config.yaml
model: "masked spectrogram model"
dataset: "single English command words and digits, spoken by a formant synthesiser in many voices"
hop_length: 160
input: "log_mel"
loss: "l1"
mlp_ratio: 4
qk_norm: false
inner_norm: false
expert_mlp_ratio: 0.25
residual_init: "none"
learning_rate: 0.0057
momentum: 0.85
ema_decay: 0.995
warmup_steps: 360
adamw_weight_decay_other_params: 0
Rows from block 2 of a small masked spectrogram model, named by matrix and row number. Rows with one number belong to one neuron. Each number is 128 + 32 x the weight over its row's rms, rounded and kept within 0 to 255. All counts start at 0. Numbers have three digits each.
After each neuron's rows are labels from the 100 clips, of 14976, where the neuron reaches its highest value: "responds to" is what is common among them; "band" is the frequency band that holds the peak. Only what is clearly more common there than usual is listed. The data: single English command words and digits, spoken by a formant synthesiser in many voices.
# fc1: MLP up (model.blocks.2.mlp.fc1.weight, 1536x384), inputs 308-383
# fc2: MLP down (model.blocks.2.mlp.fc2.weight, 384x1536, transposed), outputs 308-383

fc1.179:056152133140143119134084146128124142131165139175145133127138141177155079156153134107112145139109147135178132131175200086104029113120125119103153134118114108044111179152128080105157099161132174095103153060141111197123137125094152
fc2.179:186118095091127089101198143151129127117030151116137143135099119111104150142136098112157144130138137167119097152115119113135066178140161121134137140113118089103182096165117125148136168123093134148072145186070141088165130135144048
responds to: /ʊ/; /ʃ/; /p/; word: push
band: 2000 to 4000 Hz

fc1.310:107120113137115131165180183104134095107092136158174158221175126145063129096185074161130130121126168082085125117093055108196139145100137105110089120160137074114136108118163127121158184084125119131141139099148127100158131130121147
fc2.310:122185157125100153092159140141097083113159087154127111148072121111171091086138119093169092089082155111195099126108100109123143151089073173186191147138051099113109180147168125131143182134183111124166178124129167125110105148091127
responds to: /k/; /ɪ/; /s/
band: 4000 to 8000 Hz

fc1.622:147101126127115112163128170138154102120129103113090113108202147120144135169156004115081175135188159128130154157114101142153104191158113187134104135177092118191048101134090047140117152089083088125110186181171140118129104077101064
fc2.622:063178170126098180117181161093128114149119132161122082105157135157123076181105197170084136127106150121116132105159185105176070091124154099097191127157132153112175154138114183127129125113135157090129133094115126058063081164104132
responds to: mains hum; clipping
band: 500 to 1000 Hz

fc1.222:098121163170105106153148117126152095143090125129077168146084117161086162142099099118142130140105142172126135163101099141166048149165179102058127139155182087112143098047194110118159171074110098096124073070130115148115122109091157
fc2.222:152113112107105154109123126113125150137121209142133076126114161189146056118126195117116121121087156103167133090107147159112205107153098123183152064125128159125117132121110142137073164153138160113101149138093139158160119120056126
responds to: /ʊ/; /ʃ/; word: push; word: search
band: 2000 to 4000 Hz

fc1.225:098128123176192079116086143107166138108118133119082031080102113139125126131134130097144155148125126146119126114092130126103155102158181114137114108093084164133081100134080157168150146146112088130111150127096112063124130062162184
fc2.225:136091061104109130117131105168124168109125122112138147112147121134131150142125016161119095160137123127182106161211112170128099149103113100084083119171137085119148139090198120145158097119128158140165095086156147160180097134058179
responds to: /ɪ/; /z/; /j/; /u/
band: 1000 to 2000 Hz

fc1.743:108157151142136150179174105093116127109197119111139158101099101116134109067165147123109167104147144105077137071162162114209146162169128141123149094107100178117081187157142091117125105157135161093155140118104167180088103156106116
fc2.743:110150077152148142202096092077150113155098100153132157112179162122124138108176135214143071095105144130166060090138141134082088146116105156137089158075154137149110156167110118066136143130158122117141150124083121164138097095107121
responds to: white noise; thin (high-pass)
band: 4000 to 8000 Hz

fc1.470:126113104063152169215139139115118120097127114079155106159113167132134122085115099131185092153105121168092111119174105141181193099088164117093119130105086113188118193129160124148109109098125143130109117121124106112061136097119105
fc2.470:117094079087111154086067107126128164125180184130167150072157138100132162063196097121123140153145140145144141142070163085144097096143150134170132136197116143163145128137133132104070069096116142176128096082085150120142177106153157
responds to: /ɹ/; voice: child-like voice; /ɔ/; /f/
band: 2000 to 4000 Hz

fc1.745:103121104071123100129181163123186137153132089165082125132185114155105062108152173196137143147146123105190117116186086133133080140129076109119133134126127106057152112126121179113187151092118126140153114122075159122184075088127089
fc2.745:145077102139122110111156107099138060089124168060152074107099094092159124113090126119147069094135108131136115147119093100170113136128131166107115066185105161123109152143089140137149172071124071133173167160137137138154138170121167
responds to: /k/; /s/; /æ/
band: 4000 to 8000 Hz

fc1.562:087140145097116142093099144146094114131099139095088174108101078101105157166154088134126139134159195144115118126176140179095123152133086181158106081121160107103105069144147126146143117092088114121076111164130076113160211190104113
fc2.562:104117112171112106103141129106102154128100165082152146219160074121120174153064139133167152102110083081069118113145122063183092112122207089133095140184116160113121060123103109127131101148141095120058099115111119121179064141199100
responds to: /s/; /ɛ/; intonation: rise then fall; /j/
band: 500 to 1000 Hz

fc1.363:113154105071125059133148145099125105153108151121114180068155168084119103131078088095135088163097124152057125108102127072122147156153102101173142137202098114114112144101133137071106151138124148144200116088162137143161109148155091
fc2.363:140148121180178133096153125157134134098114124180099095111102120136113171087090159117133099111156063119099177092161054140180106162120136107127160189108122135163137088110166113067156148120137140156134126162096079099126103103162130
responds to: /ɹ/; voice: low voice; /i/; /θ/
band: 500 to 1000 Hz

fc1.625:122141200142117096132095103125096175185140091080179164083124129137096082099106092160153138160085156153140105134133123149170144141199111137146137118081160139128200160134060135133121133122093151077082154146066180177123122141173100
fc2.625:162139103124069161135096108095139052149151145128129106128184163130109087172177099107065107108163137094134178116165159168177084154123131131153110113139132141107184159164143142121126157176161111068187076163112157129149143162107098
responds to: reverberation; /aɪ/; /t/; voice: child-like voice
band: 2000 to 4000 Hz

fc1.714:118135194120164124094111081119103114147117138193160129145125183113108115107145077152106119131127129064125158149123134074124118102145157126139104130148141135135106066120121103095179138167162121065104112120148136093159188112126071
fc2.714:124085114119151110119144151141128190102124180168140139133115131165157182193131156131113101135125149193052182128139145118150059140181097131172053112121106147128134167144059121162173129118069159153117116080065133160114111168098140
responds to: white noise; thin (high-pass)
band: 4000 to 8000 Hz

fc1.294:098099124127114109136107086164129167102061168094161185119095101174215100149113054130084129124104123123197173181115164118135205143133108142131107094105124167164146104172128135079103154110085090114127132154126156157117088084142122
fc2.294:080094133069184159117162184150123086154157171164137109136188108072099123115150167128080134140115103129178142081123153134079114140112183164181031118126047100136092106129147136160192092136166116179132102101144122098132130116159079
responds to: reverberation; mains hum
band: 500 to 1000 Hz

fc1.174:183114203152132074130106109102202112164115103148138036159117089115149108130174142080123114168140111109168141115115093083104104079084103144125120109122140112134173134144094117173116092105144088142121110108116153165107134126150142
fc2.174:091091181108116106187117097125175181125101164145149090072137179113123128152178135175156100118166145139124144101063116076184116137164142092085154165119111106201081179148116160099082146105124186203103099184113135173123129120145144
responds to: /p/; /ɔ/; /k/; /z/
band: 1000 to 2000 Hz; 500 to 1000 Hz

fc1.736:151158078118151179095166121114160130104120123139123130138100130022159196146101143129191122100115098113098128160088100101053151146100126109121158105098135132153128150222142114158142091157102144129148137139187139136153162159107058
fc2.736:114098115157108076131094087117114097136166209136137115159136150164112083114130127127082100155103165150186104134084182115116166091114103142171103121153149066154140128110163145130096162105162121100101105115113119096172147139132125
responds to: voice: high voice; /ɑ/
band: 500 to 1000 Hz

fc1.433:113133130085159153144115133169154162085162115125129123101116121177106155169094148136083169120173176104135113144158093114117115103096120188129178132128123128124132128172129116146141109158136087125153164141142151106157098144104122
fc2.433:137126184192142142116100149167108136113118151158023064089081089094138154121112157117107141133161186188096093128123089113091116072142144169177118170095116155057137136143150181117102099092163160080102121123090115111105163093112126
responds to: white noise; /ɹ/; /ɪ/; /j/
band: 2000 to 4000 Hz

fc1.144:110136112156086075146091159132090133107121083164083125111159124100153143066159175161159129121106143123167152125109131120119166105147140124166120152161177095179129086110104135084190105161146099070082131188077199079125079071141159
fc2.144:088118106079103140139125100096157102171114106119142126151165089135144101143139124148149151157104105188132143153103134146133107129152059154120129090107097123084150091115111123086093150135126136120136164118105149082112158111045156
responds to: /ɪ/; /ɹ/; /z/; /oʊ/
band: 1000 to 2000 Hz

fc1.651:118145140111100107063110197156114140121121088133149113075174170103150096105113130141095144115151126131091123102058117161163130100105140117161086137137147138104028110108167186103155149114161053123152061088158114131141055082109192
fc2.651:102152178080135123134089157116159155170145141136131135060174087144156169196105176108091168119105070125094174118149112099129142109109135079134144154119141131139083122164175141155100107162184169145075100133105143114107145101177125
responds to: voice: high voice; clipping
band: 500 to 1000 Hz

fc1.360:114129089109138136103108132177176103123109129105140168100131052145085026150116145149156122190128173163148133157138140105168120106116096113123167122144100119044108088124081164065108182129122136111160139168096095115167045145120107
fc2.360:129133132176147185116153111123131114132150139102160099118143116124102135126105107121128129147116182088176072175184158128131123152171151158124095077177108160145149119125125083103125220137108066071160098142128078078139162115084163
responds to: /k/; /s/
band: 2000 to 4000 Hz

fc1.347:121146125094125104084140151108135113111139098133090123091201165162108115170075081144153158146137118156116172143149089127130113091139123061113120157107101084094160080111148161069168136164141125162126180089153128113122164064196107
fc2.347:203116081121130110150117085095131179103131160160098120174149159174093161148114104160174116098196104154092179186105099106110159157093065173174133201181100163174103126111123128147132102108126094157148126121152112170131087108116116
responds to: voice: low voice; /s/; /ɛ/; clipping
band: 500 to 1000 Hz

fc1.39:138139145132093123173148057127135128159120089120133120188136169062105127144129137108037126140139166126139062096139122077156162112155096162113115149141143116075138106099101068156120123135133133080106159145091117069116188185091149
fc2.39:147111106064067054187089094148175162129110059159198092114142171111156113143144115083178083134142123088145062125080123126137096162138110144158121145174102141139083098154204158064155148074125205079075085137117120122123159115186108
responds to: white noise
band: 250 to 500 Hz

fc1.735:148112127163107085163144157106120077139114069167099127166144108180124111106139109048098050103124132153124105125129122133086051107069142133136161109119131149136108079174083061210111128151174154116162173159079123117132116123085137
fc2.735:112130157155137112096124084076072122092110155138106057134199162186116075103137162197088172145146118143112123167155162068113188182134109137102123129115096163144070112149074150117121140136092130160093113082100128124095132122162104
responds to: reverberation; /f/; /ɛ/
band: 2000 to 4000 Hz

fc1.627:168092153121175194126142051127096128103089092146151103107133135080118121137093169102120156110076137081106140188131153152243095121142074112113124162063088189114090125122138115145070098170148094156058108243152125119098113083113133
fc2.627:133166182191068084087163117150174140183156153122103135079179102120148123137168140201091174151123126125099111205140170130052152146144143102087115073081147131175138133107142073122154120123187128080162197065109090161181163132139141
responds to: /k/; pink noise; /z/
band: 500 to 1000 Hz

fc1.570:131074144116093149184104140104178097160153180114168096133161141131121126113099213124181191167156186124130200123161140107152170126134114126119151157099104119154104168094132073140100083109190129126145119077196223142101142116130141
fc2.570:058157094127147134129105121154124148166147124102128154113108157132133184095115047126120088128101137150086153102114144181098101159134112097100087070126182189206164104102194153136137086136089122172101117124142123130203152090183146
responds to: /ɹ/
band: 1000 to 2000 Hz

fc1.211:091073127135147108149157147196151086073155151155139135121169098156096080154090125102110133149147061181093145098191086133121139127131099153137157130147168155080069144102194151160135201125145104116189122179109113131178128086204158
fc2.211:191079096129132128194101107140148181162160154121095092161141109110128123075101161133092119139113152120099124125147153173147103131102129093139123101160084119161093103187159079178149114140174124161133134150123122149130091101116121
responds to: /ɪ/; /t/; /k/; /ɹ/
band: 2000 to 4000 Hz

fc1.18:129138129130104130129176049115089071112196064127135126125107132122151119133138120158141100147116102124114193173135177063114132076129157108093116088091126184160102082124111133146127159061102097119116147140053107138199090092103122
fc2.18:197167107115118146097138098136115088089129065149201094146086103100144089165153115062135146087110155171146148145155147117088157157155106111080118148143093136148132091058069170086143124134101167128124131136104139084139119131132090
responds to: white noise; /ɛ/; pink noise; /ɝ/
band: 2000 to 4000 Hz

fc1.698:114139132124092175096076103178163108125142114094132115154155175107059153094119151108122104151116169141112065110143129065154108136097093086122078131155152103114177127185123123106158153061225150194100128115101072097119124162138135
fc2.698:139098205109148087130125092083135161184137086176117164140103144148138107129108112099083141107098159084136141218102147124097155152131199106081070160103127108111185130118118143173152125160167140103167083110112138129117134139120158
responds to: /ɹ/; /d/; /w/; whispered
band: 250 to 500 Hz

fc1.386:158110203170134121125130147156099146162164115139119090135085182146078145094142117120099084109041193110127121180146139137129083135137159129064092098160146141128086094120137106083120132118086087127103167102122135078127131146064084
fc2.386:166082134161131119105095060230154125137087174164135104125110061192164095122179167135153149082109117186131082174103128092181135103104097148109150129141134174105155098115127091115146099148163162137077156108182169146044142092076159
responds to: /p/; white noise
band: 2000 to 4000 Hz

fc1.355:133137145160111115152180136186137087137133149157106093151113077144142170131102109140147122122184107154093161140146212091132094128131154141082112154137136130153145146142211079160109129134119147113124160095078147126192103090147168
fc2.355:125164170127093098124136156139115198115092115113080114180140127160142172130142117107125110171122082125124161074144150148155112131175141156111103168076160111084115126121123111145166081144178151135066091091097139178147113081054168
responds to: /ɹ/; /i/; /θ/; word: three
band: 1000 to 2000 Hz

fc1.592:135109127085137163136157096167130081146173105118123173142126135171165111180142102193090157155093115171097142078141159080121113145090112189146149099151119166151113155113120152141165100130181124111125108155122184187121133129107115
fc2.592:143131146150200207088135157136145128148115101149088183128156103109108117117164052132152152119157143139143119152135127083096208140150097123086147155111185137172099107159086104102133056152107127165160110168084155106122084111152116
responds to: /ɪ/; /k/; /z/; /j/
band: 4000 to 8000 Hz

fc1.673:092103136175087056141124135166121136137087168125122126116202183074125098145114123068157089142106127103137085140147167067111104125163147172128127082097144126113162124118160193095120100098123050105098123110096082079157162099106178
fc2.673:082103133155152140154082119110052083182071090178119116168081143188119155151156104143078145129136149139099115119200124120129159145086135073127105164088120115137167126109195069104128144093144149187107090173102133121137109108118125
responds to: /ʊ/; /ʃ/; /p/; word: push
band: 4000 to 8000 Hz

fc1.466:140152126105143129148203181104128083142169102155129179130134144086164117112111115149078133132086089174124091183130115045127097180119092140113110161156109149114080138158160134160157145162122095104076140145078152172121136170092151
fc2.466:105109163151099126105121132129169095143131135151121202117171171123132157171095109089153121112137168151119152108102190156140160117142076147125104048136144108215099079059114166197107060165178064147129139133159146087126059113131149
responds to: voice: high voice; /aɪ/; /t/
band: 500 to 1000 Hz

fc1.762:143135080156081115181170063101155137090095156104149133080126142137145186120144124130122076110096158166180136085094119110102095137172133134094148128109100167114174120093150138137099083146039174147127116130136114220148204092096140
fc2.762:141047092135147111090145167143173059152082147086159103149074160149115165072142114130101167163169077161131167139132138082168153089151122119139091099165138143163144141061097162148077130118160076170157168133174115140104108095108167
responds to: /ʊ/; /ʃ/; /p/; word: push
band: 4000 to 8000 Hz

fc1.545:123104122102191111117113152119127154103138106092152153126146177207190115116098128159133189172107059215124120067130142121101155135158124146145128146155105113136130085159139118139141150133095089073180147154144097118136064118193104
fc2.545:141092123162123180159143084123093164095118124176098095142139115127129066076114165128140160132112145087058223144150122122071188150132148161162182108120145110097135125178090115120180117079143141069078134059108117087108119164136164
responds to: mains hum
band: 2000 to 4000 Hz

fc1.263:176148159092137187082174100148157167093110077184123150133113124141076169172107106157118115124164116100146147149103115107166101037132130151077117136125118101156114208090133142123094150117168112110164097117145177131134127064136115
fc2.263:160131081142150099111125084084092183123151175137144133136124100111164100105110142087151162124046153088140161097136095144042137155167099083123101168120121161052156115126121175141122124137109172120188169132091168099107132123136146
responds to: white noise
band: 500 to 1000 Hz

fc1.588:071122105141135108106150099164133174101133094178134139110116113185151199104195141068108102131149123125103131186122113153147127140091142134110139154169053152146102139099109112095066137075183117127110144129133144186076085083150114
fc2.588:150091142144123163158138158132187174159195157127094124132134122114079128113076153091087111163162123105081147084179108152095086113099151153159121105071093024143129124113203169157117095090145110133111100074126107184143118096144129
responds to: /p/
band: 2000 to 4000 Hz

fc1.483:079144180087072121142171112122135113148098120162117128112116116128116138138060144114147179137104157117109123172146163110120149136135127159083178104095157152117112208137131132104097209109116113115111108144129165160120148102164100
fc2.483:104110149129155145180125121157102106139073106126124152186152133126160117140062186139105129115140137154101101080091120126147116144106174106140131093135085178137127142125124114187168080173126095190143109154122153193073126117118131
responds to: /ɝ/
band: 1000 to 2000 Hz

fc1.191:112136157105102107136109141069134133111092147127128118087151101174130122127105131098130173135159139085061135080140075120133125105133174084222168118141116063090182118114133043119175094143112140139091108063075103130086162107094171
fc2.191:171121094101143161093107173113123136170180170074143127075067150165122117137122140124146094069104069156094153114149171171145137044098181106121124106092136084146123134118056153170123160140112127140122114142142115224165179100149090
responds to: /s/; /f/; white noise; pink noise
band: 1000 to 2000 Hz

fc1.740:064115089109134098165150127114140102129171136152074095187065121172094102103123084137130106155144083129114151173063104120109113148200163167138142121103106139143162096118134143070132127122125168129087197161127057143071090174122123
fc2.740:142139163086119083096125139145139148131106123166154087193204108154162098223129117160118111126066128118135093097102129173145113116149188112076116084145123089117157111177121133137086132107131135089132113049099156133190177135131143
responds to: reverberation; voice: child-like voice
band: 2000 to 4000 Hz

fc1.595:155149150161148140064087137181094191148147095125171157150151043103143141056157172092167152076147172075106140131047144117156126109134178070115117148090122132104139126138111109154133157138153136083155159132136139143120087130144095
fc2.595:106112097170129124174161114136069114145092155138125123145099106100131113104081153092184195167126058164125080114113102121089099081165137163178122131151139080150100123139130178096130117130108109100124084124092108150133201183141118
responds to: /p/; /ə/; /oʊ/; word: open
band: 2000 to 4000 Hz; 1000 to 2000 Hz

fc1.181:126140089095138195163156132170117092174111179131129177143184127145172132182134144094117155124184156116113135143109121138103162132108165149132138103095106068112135069099152134086156134133100081137138150179078072095097110150183190
fc2.181:141150166152104109108093119116107144108138108162092131116199193137128159111050095130116110102139080142171144121135092127128185127116157114138119070137135093126118083208115089118182102176103119112099173130098128133122120101099151
responds to: voice: low voice; clipping; rumble
band: 0 to 250 Hz

fc1.367:149108117112170157100155175150174104097149138155102143106149111141125167110149139165173099195121089148157084100086090146187138134154107115072119074130135107112060133104104137089143181148090142144135148132111211094129095108160165
fc2.367:123156148154139131102124113136135098099103146105107067162117128083136147111144131108151136103109139135151114078131086085115101083053112133069165144209092140116083141117115118130147088154153114112238132113164167169162187126123137
responds to: /k/; /s/; /ɪ/; word: next
band: 4000 to 8000 Hz

fc1.491:100120096095115145135059133067084138120092133159135097101148124135140096124111136090132157088159060103157115126173104097067125078068086067147127115103135066136088140118086175108115131101192160057153109185143131083151121135141137
fc2.491:107107148098115144133145121174085115098098069169162114136112125141101154127093093125165140106173134139080160121151125146064119177142122141115179138153115157136081103137154107145113106124100122225133105139157102126110070103119125
responds to: voice: low voice; clipping
band: 500 to 1000 Hz

fc1.119:141116120143185078179152190086064107125095153164144105096055071136110145127087103117068174152103180184173152138089186075121154129081140095123208146148154132126132126092097158146118069171163128157129023107084128119158096113113122
fc2.119:105162152182119199103142132153086153154144053122155123127178136099089101151143142160170103155130210197130132131139157136118255115110127102168137147110124133095093140137152129140114124143076089174139143138125107156117131110129146
responds to: /ɝ/; reverberation; white noise; /oʊ/
band: 1000 to 2000 Hz; 500 to 1000 Hz

fc1.403:099167149055140186085116127085107091131133092103129193119173146072119105133138104096102070099107158111117118090132095134142133110084144156136146152145159114143137098129159122169177094117095099152203191132120140106146164126122181
fc2.403:084175132201163036114120086167125127191159136123168025125116134139176171115154115127121117143115131209152156109133146179136111076161123106139131150135104134144146150139103118098115166123106134109087134169127124137135179146128150
responds to: /s/; mains hum
band: 4000 to 8000 Hz

fc1.319:122143174104149109144136189090105138118134112136125077093115148127097143164139097159081158074187125151095156100182076109174198121119155107115088100079090166113090174109128130071133174102172111109134210120131121133114092150084099
fc2.319:113120133108150137135156100113145106117180153099124120153169129141125086145181165185178154133156130120119097105106148138135117129118149112129152118145090157161102147136084181173108129089133166068144182116102090145155127071056119
responds to: /k/; /ɪ/
band: 4000 to 8000 Hz

fc1.259:161137131172065164166100083131166126115122094080129179181115141154159150096110198112125136106133162176059145104089116106130116152158077154121097148068112128084182108140111129128134188166200098135155150097114052103084131102112100
fc2.259:082131161118178106121106111172168110102144092129108097107091141191114094115146154163175095164185142153074157097133112114074127185130187192094137109112114113094118113120125128149126159118155156120157088164126122082216170108127167
responds to: /k/; /s/; reverberation; /ɪ/
band: 2000 to 4000 Hz

fc1.235:101114112162171200170104076087127132103179134067145091105068171171124051150143078096167178104174132127105148129172154106117126152128144119125102132129080113163062091081212083086167128148140066157138096156148149129121101074158100
fc2.235:104141141133166124134162086156086060121115205187103133150100099099167070113143140099119138138091143106178116086106128105131071098143097102091086145195161113194088198150152131108197098127167097148155117148153099086189101144161116
responds to: mains hum
band: 250 to 500 Hz

fc1.575:155102096121173100114177064122135116186146112139183134153126141126161178077117161063176137159149057132150076126116171129081154181106153109128118115124134135107079211157152112145078125128118087143079139191178143168132143125146093
fc2.575:092190097110096159138075199115096111141145129046064115177137080130131094116118121103204142170142076153137124117116149122154148112151103048089128088128132145107163133142114142120118111163093092091151151150108164081124122123139098
responds to: /p/
band: 250 to 500 Hz; 500 to 1000 Hz

fc1.559:103116074105085144126128126109140057141084108187085178095144123130106139150116079082178233132136143097098122103135178109086093160143092184168098117128144143067111123088184109125142077125132136142146097166126134072120087165141125
fc2.559:159090116133081100081116053088116195080147192133053151167126168092148166136156129095193168092112102138127081169050094106119147087079132065111171098146132125211179144138047202134130094122101162123138145107154097171243123126102114
responds to: mains hum; thin (high-pass)
band: 250 to 500 Hz

fc1.721:065106135127118060140115134107086126174113160082074074137173169109182021127140150135141090142142136165180131134101129139114096093073142101119152104145085157095088113177074116083153105123165168162125155117166161100069131149131121
fc2.721:051136045146076146073193135113140119128124103132156142146148128150095137151097143174081191093135071054163139138150131097154052118112139096071134075130093085140170134166137089152097195110080164095111141135125067136118150148160114
responds to: reverberation; /d/; /aʊ/
band: 4000 to 8000 Hz

fc1.518:164165132124081131164107160116181159069107159124103198102149165120113151134182110164074144116088180130146160075155126157119082140132130140151179162204121170158099155124155183159151190147200125159151114161161105119174083081125142
fc2.518:093145121135125132114162082105152141171204153125118164172061105115125057130152091119085062096085178144108149151165126114134126143136140147114172136119182155133105149109126128119159095184133063151131089150115120147133081067078119
responds to: voice: high voice
band: 500 to 1000 Hz

fc1.646:165106187107111083150138140136089113176122166059156112119157122089177102116181164143114100177137112104095125148171145175134126129121103130093158094075177084121186189122134132155149189081153134113091121181148136133094100070114079
fc2.646:140113108164120126054171091115136124148152190065113116114111142184192123129146131114114116101132081149139147143097057152115153110074086193116159135164093176119105150188088171114087084132134091126164117104116102091099071083145133
responds to: /ɝ/; voice: child-like voice
band: 2000 to 4000 Hz

fc1.351:167156142118142097085077091171082196073126149073106138086165139159102088158119167112092112113119138081101188175090114169106120117047143194118180166110132144083148125150129121114136161130095210102170151174074186080082111149144136
fc2.351:184148120109185131132128136142110119086132185141039099102113161143121075185079101156134103103094092152146109121088116108129139168185157126189170085116125167105127078129127097092089114132099037108092055113133112128077097107171118
responds to: voice: high voice
band: 4000 to 8000 Hz

fc1.251:054119096116170108114113157144156119113098122130104099103136120159096124130116113099181141178144096128169115159141088066140083155079135134142103190183157159137123120162206062135145057121157111164141158109141128116123135100111121
fc2.251:193120120164140156203099139086119153108109069166136147125088151124064106089150076102084119088185172112109112066221202157098109085170112177185055117104103124121145112118140115128150154146130141147103147151122148066165150159094166
responds to: /p/; /ʊ/; /ʃ/; word: push
band: 4000 to 8000 Hz

fc1.420:106157127139151139151136138191140173104149147140081100195139080147128127128117103104136137108131126097165102128122105153057144114133172090028153113114147112125098135085139138118094126163118119095125138137119119167125075079115175
fc2.420:144106101119176091078146085128141098093154160083126138061179127167135159113198125095133171132108129190121162097146132144147119144135128115118067158160056179168144135119077125170135191071110180102125103179072168140109146082114113
responds to: /s/; /ɝ/; /f/; /tʃ/
band: 1000 to 2000 Hz

fc1.12:115099173160104094147079129108159116100093104068126125142094153124106100088072090132178059107084150124132126113196104122130122136116173125128147124100132175123063087209165131177178120083034067120149171132074146148150146077123090
fc2.12:133122156153148090147161162107130157078071163150095073123135128125176174161159141150101109133124164089126105122117141143082086082151173112088060157132132136134166130142112185131129108144128199151119178096088080185104150113123115
responds to: /ʊ/; /ʃ/; word: push; /ʒ/
band: 2000 to 4000 Hz